Weights of a small audio frame classifier.
Model: 4.8M parameters, arch transformer, norm rmsnorm, activation star_relu, layers 6, width 256.
Training: muon at rate 0.018, 13400 steps, batches of 256.
Data: trained on single English command words and digits, spoken by a formant synthesiser in many voices, 78125 training examples, 43.9 epochs.
Rows from block 3 of a small audio frame classifier, named by matrix and row number. Rows with one number belong to one neuron. Each number is 128 + 24 x the weight over its row's rms, rounded and kept within 0 to 255. All counts start at 0. Numbers have three digits each.
After each neuron's rows are labels from the 100 clips, of 14848, where the neuron reaches its highest value: "loudest" is the band of the loudest frequency at the time of the peak. Only what is clearly more common there than usual is listed. The data: single English command words and digits, spoken by a formant synthesiser in many voices. In brackets: how many of the 100, against the usual share in percent.
# fc1: MLP up (model.blocks.3.mlp.fc1.weight, 1024x256), inputs 0-127
# fc2: MLP down (model.blocks.3.mlp.fc2.weight, 256x1024, transposed), outputs 0-127

fc1.675:152145111169078170149132125134139164095122110126077147092162159130135114100090116119100120150137115120114139167134152153136112131161138108103157169129140145167116120177144130128123119113130118145093105149155110131138145096085082141173160163121134137097096165153125184120113097162118143124122137126122121082168119127127114145123129142119103168132140124138153132123164141139123158105104
fc2.675:114117160092140107157141135090132154149178169130147108115127092128189128138119147111138106096129123123121141195117112154125166145068137149137088089164131148133096100133143124143133109100134106123131124107085158163110065131109114147142134106127120138108142098101124083090129134130147110107116109103121178083118150139109094134110125121136110126124145123127082119139141129105189123154167
loudest: 1000 to 2000 Hz (56 vs 3.6); 500 to 1000 Hz (42 vs 16.1)

fc1.454:115133090143083135097134168183134120143136134097129126152075148090165103110094117121081145180109089096180164108128142136135161134114109134130125163083148144125154120110128107117121140148110141072173143147161133116131159134119094105134148162119079139140163146123114143132097119124137120171110136104132111081141132117119172126145155146145112135118133130106119164148120140171077111134104
fc2.454:117110126126149162113121114175135136107118177114117153153133166171101156092081126119141135141109135136123111120131133136103097126141129151139143116132113136143113148127188186143100137125125118161153137105107129098116178163094162115109137155155149098142133103158137156097136135148074119120126114109097116145163128145111083141129111143111137126089089166144128116107120109066152153153138
loudest: 2000 to 4000 Hz (75 vs 2.7)

fc1.395:114121105133139122127137116154106132149085099159139150105146145145183166134119113162123126136107134116195110165100140165150119165122153117104148171117096143135153160149142103132164141089135123166117117181137169181148107144124131160137134150183124111135113112088156100098108073112098100107111124099157144114151132114099097149132145173168164144168123194156113157124108167105104107171096
fc2.395:137090102130094164133076153123077157150108167137123172138109119124132107156153124122139108130103148153139102103125109114101153149103114160146164123090150121120142153176117148091103143126140092093204103122140111129182112135157147146122129142131128167138150098111142118124132115147132114138124170115080136176082109078110122110127085085137120067096128120111166109143093092102134113051145
loudest: 4000 to 8000 Hz (89 vs 11.5)

fc1.15:128145064125109150135153123127145088158097099111138142122182108134123118123165122133063113064150181160115121107163084179145140101129123137137152150124145117158106126163126096150132086150140146129155131151147129151116189090106139155120100107151106193113172144072102133116101164125148099159155117152126112137134133131150071155147086147122109129124126128077108153095115163136157111109143
fc2.15:140134104151153132175186119151120117074153114126111115137059125113116110121111121143131156098101146124118128171090124114071166104092108097107148142141116105159143122162117126085176096099153124133132105124103103108117115166130131134132106085101122127125114167175114125147122132117126149124118099152131154139120111129147108076091105091132120119108118095104107148104100119154137169126120
loudest: 4000 to 8000 Hz (45 vs 11.5)

fc1.240:134158120126127152145140138081152123104138154110131145129115166175116150103155143171118135122139150186093151155127141124098122153146105162119107114110161157103090110158128128166132107175104142100127101133096146088172197103109141150066075133115127153087117111143110174121115125124100096123124126165111112133159137129152136123119128113124126146133083136147143085104142095135147139111132
fc2.240:101103107120097104116096157115116102159136117154136146102163127103129150103117145149166124134163074062147161181122121143130123103125132090134138168119127074160147098146120130113082166134129133103130138125129119155091128126155104110137116125149126138096158129106140113133117175104106127139133139112117129146128124164123130110120116090110119122125138098102098141147109132138127111130153
loudest: 250 to 500 Hz (59 vs 17)

fc1.151:126124136130122185142187126119132133138134119115120128147101121193151134112181149161091139133096165167075150126100130165148051133105118121111111156146136154125099091127091135118127078134118111103131104160172152112143177122108113137139129125101146121159125133121106143145144126105097111134140149106122119122166127141103143132136128102141111154169110166117135098158158135105177113099135
fc2.151:153146098134087109111099121119113146141124106141143134135112138104116141123077146119167102118181145074128150135111099133127124112120164142119116186096154093093091116148158135131131146098145126089129144101114167170079084132157136108091091101124103133070121115134127115122090177113104110113153112134140121149121149122134114129087139148142170130123143112086126178122136139130114126147116
loudest: 250 to 500 Hz (36 vs 17)

fc1.441:130099129090108121118077142132152104119167115174136120125156157154139129103157115105132142105115123176154135147145137090146125176144109123136125118109133131170090142153141147131117140170138064094152147134095118134159130153131174061131160124171122134108126094110159149129130131152163097111089137148137097130126095128144157130190115114166090148091133126115160163122102112106098165113151
fc2.441:180149156113132117137158178128084159140129145130157129113134198077139101099131163114142100117156159110112146121117110122159123092159139142164110125157107071116151152151144127179097135124103126177127078133068153125089091143141106107094124134119134138079136121119114146155144128120121144101174153131117141097067096127151132153121126112179139128140146108139112175137196137120136150171098
loudest: 2000 to 4000 Hz (100 vs 2.7)

fc1.519:154112144121116149090163141132091122171140107089128151133082174153125148152122147152159110115121124109126164158121173091082136161111120125157171116156101148114135105144110109156121143116075110143132122134157124099143105097127150105124141121107160139161126136165091117160101128105183140139144174131157148163145083124128142133112126145178109124103130136161150114144141149106109146155129
fc2.519:148148104115114155114058116124139143121150132080160119132132163190140160119151158164095147174109141134110122088124112115121106091124142115113110163129137133151126104151090104120157173136168141123161158141127113137123179107091142094157129131097112103126137108137140134114132150087115096106133084137165120135131146105115125104116125122123167141155105133122134104098132116146112145119115
loudest: 500 to 1000 Hz (79 vs 16.1)

fc1.172:099098073169146098113119125119163088156132129150157136141132134134128101110132131122142133097103095168103118112115106121151122127146101118131109109164146161078121167117154103103162158116120098110119164144138123157183096136166129129118184090175166128113128120064127107149143117178144162131141135104155166155188143108171137144108129110140119136143089140156117124147151087129080154127102
fc2.172:146130142130110087158152124126131101110116134152108136125131152078082162149102137119128145102131117101150150096122159141138173117103142164135129128108102123111092101094121102121116131102111159102121091113134143106146185118185121114133183139077116117176139148137175089174089104145119096133118150146095143123117103127137107130093125133112130119116148167140100131107084096112097132093140
loudest: 4000 to 8000 Hz (49 vs 11.5)

fc1.562:125108142079135126131123129129139138126138148158114124164123164102169107165116081150106124143161125119092165146089105118088157154102147146100125140148096133126093139078140125107131125134122105113117114163147129123131121118106137127144133093155097123141123131126138143109107138085157086130156128127138136092176056133136149125093130175158124105074166148134104091116143117169112124098150
fc2.562:138115142090078122144107143125125118131136134155104110105111135126112122124096116134115097137149062162127119138129145118168124133137183103094151123057158143145118129159129145139130171148148115155183124118088146127130130172136127116114099153129110088152130130145101143130113099137115130163133161067127162147150110115097145108177155157106123133090078139121112174129108097100142159163110
loudest: 2000 to 4000 Hz (86 vs 2.7)

fc1.381:177127095159139068105119152114079104156169131101100149117135152098113108132124167106127127135193127117112118112100094119086172153159145118119140133148150132104102129160115126112080166098137099130142099115130111132123110121149106135113154102143135163123130162130145078116158109080134131110155129160138151142118129125144160109144155129114143139124132090162114082132125115145146115125117
fc2.381:113111158106126148112127169156145106083087127149128115106116069122146141117121086128120180137108132113155135129178136129134110146090086121108142108092125104111065077098112092175163123167080126108081140136106140157149145148123098116161090141132143119137131130111131167143124089156134125183114168133138155151148107116128111145086124106130142143151098142130147165134113112129114156125146
loudest: 1000 to 2000 Hz (32 vs 3.6)

fc1.316:102127129147124149123129143158119147190127128121131169153126139120125132113134166110139103132107137126126165161149172083133160146150082124147135168163117123157076109156137117128142130176097154172150151121141152136114126184104131133127089122118127142177124163161119142142122166087138117147137150199109173107161131114139156110125127155136134119150124116180120147159134130120143139125119
fc2.316:144107128137088108122113123161122078127134133142119118124152126162127140083138115184115145116163097119121107115110137134116117128144177152114109126079141134142119097167113091110172080131140121118170136114092122127142124154133124165135102163132119152128093108120141133143126131166145123136152110088133153127153138140137118106125085117093179109108093149075161151123126149147164122100120
loudest: 1000 to 2000 Hz (27 vs 3.6)

fc1.361:143101110110118121120175141113161113141133104144099182122180124112143113093078129131151111110144139126096118128119124145133119134114159081151139120168158140121144152176148136154099135088124101121121113143140142120115128103133119142161113139113131144092130130131111047144112121128106102094114164115177180136180114085122136089124135130101097162143141142122111152132141171130151149107150
fc2.361:145101170178110132139101105108136154125125136109160146126076129124133125115122140105146136080165140120119119140123087142167116118134131179132120135098137124122116145183127170112131096078101108155129113120115138187130106134136066165134129138143162098144123121157149118113133143083146091121080125066106094109123130128144117126101152100170138105129135116147148126116174129132171166133112
loudest: 500 to 1000 Hz (65 vs 16.1); 1000 to 2000 Hz (35 vs 3.6)

fc1.451:151095127125120146135137110127142134150131163082155149087150122116151145129126119135166137133092145148095142116117134155100113187094102134171126098123137122115099134130094161117149124135125080131135127137113139117149109101108160118166149126094152121106130099091084141127101143142119077122146119159126151110182130150163105128160081122152141084170159126120088108098131106100112134123151
fc2.451:141131139155172091108144091141144146116170145165120146140132140141148129108114135136126131127083118148149151130129111114133091120137150145140121153120149116144096135131166138158152088100121124116072129114130142135142131111142154129110113101133132107132146160134118125128115123145114114096088086126137143147079160137137132145156154128136137178142185144119156137122127173160097114125128
loudest: 2000 to 4000 Hz (96 vs 2.7)

fc1.756:135128128166108120135127133135145099106124161129191149130073137102186094101169111138088121122123172118137096133150183147146168118139159121124158141083082108137116145142115133102147055112140117110098140126137144174136108120098173124151138115110116149110124077146094164102141106104118136140128127170135116101126110135144103126157146177146163129155116158129176129109082146147122129163139
fc2.756:146109162094137129139117161126128104095152149163098090156142143143150147096101130133151134097122120158126123160130152104045139136102088139119149144173100133146114143145173106148106105132170112166155104129122124153120102120140135126139156116148122141152117135094115097108114134109131066110121084090145158104114103145137131136141082118085111138090159123109098081107137131128133114093133
loudest: 1000 to 2000 Hz (50 vs 3.6)

fc1.293:101152101199108127137098141152121101153157111137136133139128139112152132116147101092133145121146126127093136105098103142104086112119118136129107067107138162097103105138152112158130122116073129140115106128165104106153138151098134185136126109128141100129132111102098116153111088189120097118156170119183120117113089111101094166141156135116129105124188100151109117109133113113107112128060
fc2.293:101144082064124085162147143116092100105097114166105184113084112150149126132125143171150121168172143101130109125109113108144102126139172096133161144134150108090126150119158102085078135152115141128126132159115114145120159113184080136139107102151112127138136127116119122133132140138154122097137134106157153170090141095116125134100117093157133164138103126120087092135153157141165108096119
loudest: 4000 to 8000 Hz (73 vs 11.5)

fc1.69:140148127148089130172138156119095139167111121112087124110140095094114134096150105132110116146094183099135072132111097116140117113126140149127138138137108121135128152141146150122112080171133162122138149081094142136101130125122142105132126133167147154153106100134116130139163156141110156150096100146162141134092146109130150082171136126095081118104143129121137108178132121132116122161165
fc2.69:143107127096125120111142132089136156127122116088127164115130084105100139098154091121146119117136115137129124122131159113136149131118149107137102087120138114124145149111128153105111141083103119109151140125148112120156137132177135119141147144075146090138154132155151119151055147182176056102149130133079101111131152099130162120143150163128121096144146135161160149130132115117146121098138
loudest: 4000 to 8000 Hz (30 vs 11.5)

fc1.696:138129146135102124116133185164085149116113107117112109158114127085092108169171149159125110149107187164117117147107130160123150152111112086131117112107108108150134117169168123128114118100105138096145103126089117129174129139109134131128147122109096127129093101147112105118107154163132150156149160107143108126193130150113140146098137191135119077124104088139127135119141136147117181185130
fc2.696:112106140114157098080111111112124106144131149118156121140135171149188127110070130123120148157159121103106117063144101142114142111105136116126152096136110132100124133092128135133135113138106161132122129070074139177116115089168141105072167138114170133143087119117123155124136125133166137133124152136124114126106133112134146139151129120122142157104121131119126138093120133151163124095174
loudest: 2000 to 4000 Hz (36 vs 2.7)

fc1.577:122160120140125106100142145136170147149108143130160141122124091115131118077095156173132120119188130150114135148122130111126157126101130101135154090159134130120127109133111109150159122126123119113118136128157125103097115128140129128157104131121140136097135157095112148161142133141070127111108117089141127153146127066113129150137120120132125176130144133116166114140137116110074114107155
fc2.577:162173134130128086156139167152092131100155125161061123158129135103119123151153124125164116119065119124126089162146144135166104147170103111172086096149124100135125125178138129169163096121084104140160166128110134149129121122111102086131132128135137116098090113102163125077147092128098119136136119161134171121134138141109141141139134085144115095121139130155118142118161134147155133131126
loudest: 1000 to 2000 Hz (51 vs 3.6); 500 to 1000 Hz (48 vs 16.1)

fc1.208:103147102113196107129109139172124090140138118103133186138129144166182138113138092122131096139112109121119168113137080117110164113135130126104148118125113093151129122134130128132132131115112173132154138146147165134155110098117133130160147126186129161160144132126128106105127127190123113113111145124132124112134107146085126147110148133169150125131173143130112081139103128125132107196138
fc2.208:117105081131077140107115169152109116157117144138127164120192137133078135151104168142130117147123134128151153124102116131116114196100149138093089131153149158117130116155138119152123121124181148100149153160107088116084131138157138132136141119111138092164081124172101162102140112085183111134161110095143112133163099085132107113172090119143122096116092105103090133093151101143118113144147
loudest: 4000 to 8000 Hz (80 vs 11.5)

fc1.318:098119111083097138097119126144107144152096110134127159076116184100144146122139154133115155130119167139114123149111143162119154145127128198166128130141060149147089101145134170076165148127129124151161090145162135155111147109123123153151096112169140129122062083099132130111128078126129069134114107116168123123118130123117135160155107147141122118104195140126134092125113114131119108155129
fc2.318:140119109132144141144131137110138111147163124203116139118098115113112144164101115104134093127095165161142105136134097138135126133107116115140172145080069091127128129128111130130148116140152115081152137128121124158168133153115134090120130130151099100131164129136077099099131132147123141125134171108154125105132131101120109148145103103146093095109119146130129131105139125099117120114101
loudest: 4000 to 8000 Hz (67 vs 11.5); 2000 to 4000 Hz (33 vs 2.7)

fc1.212:143116136104162148109097134135160133150103134151127106107114128157121131098120115122158140120113119147133111137115161086172130142103180121138139129066137092133211150140117138127081164121189127127132147175129111129169119124170144091119133124167129146177090154150150145155136129099123114141120117086144110147131144116165171181138159152178107097102092100148166131129113136113120131135158
fc2.212:144168135132168095113160133123120121138090126085128107126090141111155095146144138146173124090132097133130163117124115155164126121107127150106108109137145117114116138152145164151136141140161136141143130106085113163088114147129102104137108137121151143154125095145211165147118121138147140152132126133176136115116111093113126077144130117119119145139111108142084147118144107093093115118171
loudest: 4000 to 8000 Hz (51 vs 11.5)

fc1.217:141126133151108119093134140155105111133123114132172158169127127157158059118138070135174133109161149196122112108143174105113166143143153098135076108131151105152152165118123122124123108130164116144156137134092148170113139121115112152131120135159126159119090112150134140105162167141120113160093104141140101089095117152111169165165098163100126100095103145112119120149168148162155063088118
fc2.217:119110113097143107092159181130169138133151099150108101116129133113114130112163136135165143079133132148113116103156127111137123114122097119126127186159120143135096158127152120096098179139142122168125116132119114098101134140136129164115124113111089152159119095137149140170123103118102143134119163146124106137143152135124084128136068159139119108152135117120148153169100145124170172124142
loudest: 2000 to 4000 Hz (84 vs 2.7)

fc1.445:165078108160136099122126114117147097128146145106114122175165139126167108077123133115127157117113131137150165109127160126094113174137104068116097163161138093123147140121137066126177150070158094152137137124175171124160165109093121121114102110101110167116165137149169135158128128140126105142098091158142159120162138144106142134126116136132121129121149128111114108097107131119094114108120
fc2.445:116122105129132157088103119173129127121149156159161129099120147163116130166112129127152098143123120177195105131104135117156092130149172182098167097152138130125106100132170176136128131113156113095112146123164099095132111112145151132144092119159142075143124124115142129099111126137152090155131078146075131133166102123122114152153110142167143122107136200146179146120132089137125112158110
loudest: 4000 to 8000 Hz (35 vs 11.5)

fc1.30:104135112136113161128130107181148135133111174131146169112134113110127150149105124117140091120149088176129091143101138143130128134120105143163152169148142127136136101128164165178148148099120151142155126145129111154136148136094087147121117151125179120112116160169140149136109132172144155113103106159138099112116119153120149160148128107116108129121145095125171105175139114109115113100167
fc2.30:130161175089157085117156126103086086152127152128129139139143118140144140113131166150094098123133158068124136163149121105142165141106118146144134107138120133193161125185135150100088097165179105127130089130098125154119083126151155159131130140116123123140100141103092133130160134121155116144169077139090185106109131123124121116146112128160111153116145107119060076167134155123149092119135
loudest: 250 to 500 Hz (36 vs 17); 1000 to 2000 Hz (27 vs 3.6)

fc1.333:117116099112155132129096141124150094157124138115142156141118144193081111183183113153123144138139154139157171121091106088160135099135118176121122118136150154166171122095171115133177113137126146141152082122123100146117120149124122099163126174146182147143137162156139116160152112135122121152123149123116152137089119131127113109120125148126158089127126095143120089134156122168114136142122
fc2.333:112108107125162100111132114115120140136136120125178127150144143098137181122089140149139102105150089133172158146101105128102124112103099125106125133084143116102122134111118110153148174130125168127160090121082151129151174151119076136088135116116138148163140104111157114172122127140109144107113108124146126081133167121159168166146150124151128125135154126136124129136119159127139103106179
loudest: 4000 to 8000 Hz (89 vs 11.5)

fc1.553:167103128135090101149142133124093136097179127119135165109113168096189110112160113170093097122124168158098133151163117135125144168109134111130110127122103111110075104128106101141097122111126108102154151156143126158163125125109106123112135107092107156106131109112154145110081102101136122147133133128081103113140144119083106158120157128092148172130128148124130115109115115099173112074155
fc2.553:156151119110110137108098134115164108105114144137131143167128114115123132154107127181105140171127088142123117141132139118109165138119117147115169094143142128134146162139142133114104125105114167134113106127130143151136143068148155130102140108150117160150121150093112094118133135107135077154086099126160118135082131120170095139131147143133109099133152147153178098164113145147126095077116
loudest: 1000 to 2000 Hz (63 vs 3.6)

fc1.505:152106145189142121138156150168139115128093137146050152106135123180144096088128128124109103106099126141136093085140115097124151108155123157139118125140116125114130148060095148113119151137113109090097140114153154173164102127093166146085133116152114104157129112083158120092112146122128117112075163146106123147128110113108119126151100166135105120158104159179132112144114102144124128139130
fc2.505:171114120120115118116096144127138126116140139127131148142144109073130150128145117151111115178152076107129123133106134118105150120140123115121179098130132086099144115106162096131110093157117168147126115123107148120107112119132107162156121101076150115090155105174138126136116124136121178154100146115184148139159101156184151151147122126152120094091119146116113136143111131126089139141158
loudest: 2000 to 4000 Hz (34 vs 2.7)

fc1.161:111130121153066141144112115138167141107095139089112106122129145096107111137150125113126094084139130161108125102132106124137107164106157119103142130116145127131093176105113115137100089073119106144143139139126150075149116117068138157126154136153127138099150157097098136137143128109139151115145123111134161081157099130130167123123099120155129176155129119123131112117110147097089127169135
fc2.161:123134145118151132116104139132091130131151103105159139137112127110135144142104141128137128154137080081110181103170114165110180126123146148171137154122113141124092154109181102119147163132112116151184085158139179133183168132150110104104096152132090108131149124089127120107170168141087143090121132144132129130166135107141126144171120112145129157109127157144103135173127153134198168117163
loudest: 4000 to 8000 Hz (37 vs 11.5); 2000 to 4000 Hz (34 vs 2.7)

fc1.175:114118141108130139093108112129131149137128160169107139120108123093138136114146096134139147122127130112156179118073129152111121091145135095122113171120096134101091127174120133123121123145144120120112108148082118123150122131086141100149090134121098124103119120146133164121148174072159151111144133195163136107127134142096153130132130097130134146147123159112117118137136091096113119144101
fc2.175:135135112140118093115157128122150129148126109138124142091136118171119144059077120107131091102145116122145154113142150086122088123173180107124159083151094152156129096092096122104170116102127137102135114105147162131143124141167122101147100100141153137107091143133170066092143174159111094120170139089098111128123136152132109111125129152102155155111099137136094138094116105159112112135133
loudest: 250 to 500 Hz (45 vs 17)

fc1.21:159127139120151132131177137107126126107126117105087161122143128111138121102124162169145129071117150081082132113115121159106157125096140124132165108143127154162135147152113137154149140127088147127104063138132090140107102118155142116123132167100136112111124113125096107125135087135121138146137113116113142152144103085139139126135131096093128123108161125124121142176144110138117153123135
fc2.21:105112147126131158131131111119126113129131121108130082137087157171147172121142145124160142143144135123098066138131102150160102146139132116120193143097183125085157135157150161130134103132113168146122126139124119110144136110109126145140131123144171091131140135170131172135092150130117092082097130121120138137133095126152134149109182116159074102113114085123120154074205133117153149111098
loudest: 500 to 1000 Hz (62 vs 16.1); 1000 to 2000 Hz (38 vs 3.6)

fc1.642:113116127124097155181118169139129169150158129123144149145197138136154150156063146126155171143144145128115131107128133118076116156115129077162101096134120096128149170119130152103117144117065130134142141121101103147102112101161115142106188093123125148111130093119135155127129123154157154138137096097145141124153151121123166201165142179117137126123110143135120123140130114132132140132158
fc2.642:149153129140157116112117144144098106115118141118141137150132122136120084089152167144123114156136118138132117110142133162160129142159093090110159091159101131087118134138126112142146158145119162130136214160119143141133139082144119112116154124159155166140045121138159122131116159102095111156122123131121124136124129096143153138132090122151157112122150097116154143135137137129155115116160
loudest: 2000 to 4000 Hz (93 vs 2.7)

fc1.228:154116124100154124123167134162132127114132165142132134148166120119140111143134102126163155110101125118096110110099141147139104123100155109134122098116156164137149180218114105124125107098128143142102129144114153146084107101069132100185115172126169141118131132132116101148124129155146104113137120109145190153151142129137147147133151124123108133121156163109134111145112123088125135119134
fc2.228:153141173138134093124121157096130118103120115105143129147105169120128151153119124102117122110121089135177156152151106162099103100147111131112144108134110121110111149137158137106093099135120160155147119149137151149107079142130091140087126108054152128154137115179167119111112102092157117164107125071104168120090120130091170108109121157124129128146089098131108131138156152132135120185092
loudest: 500 to 1000 Hz (80 vs 16.1)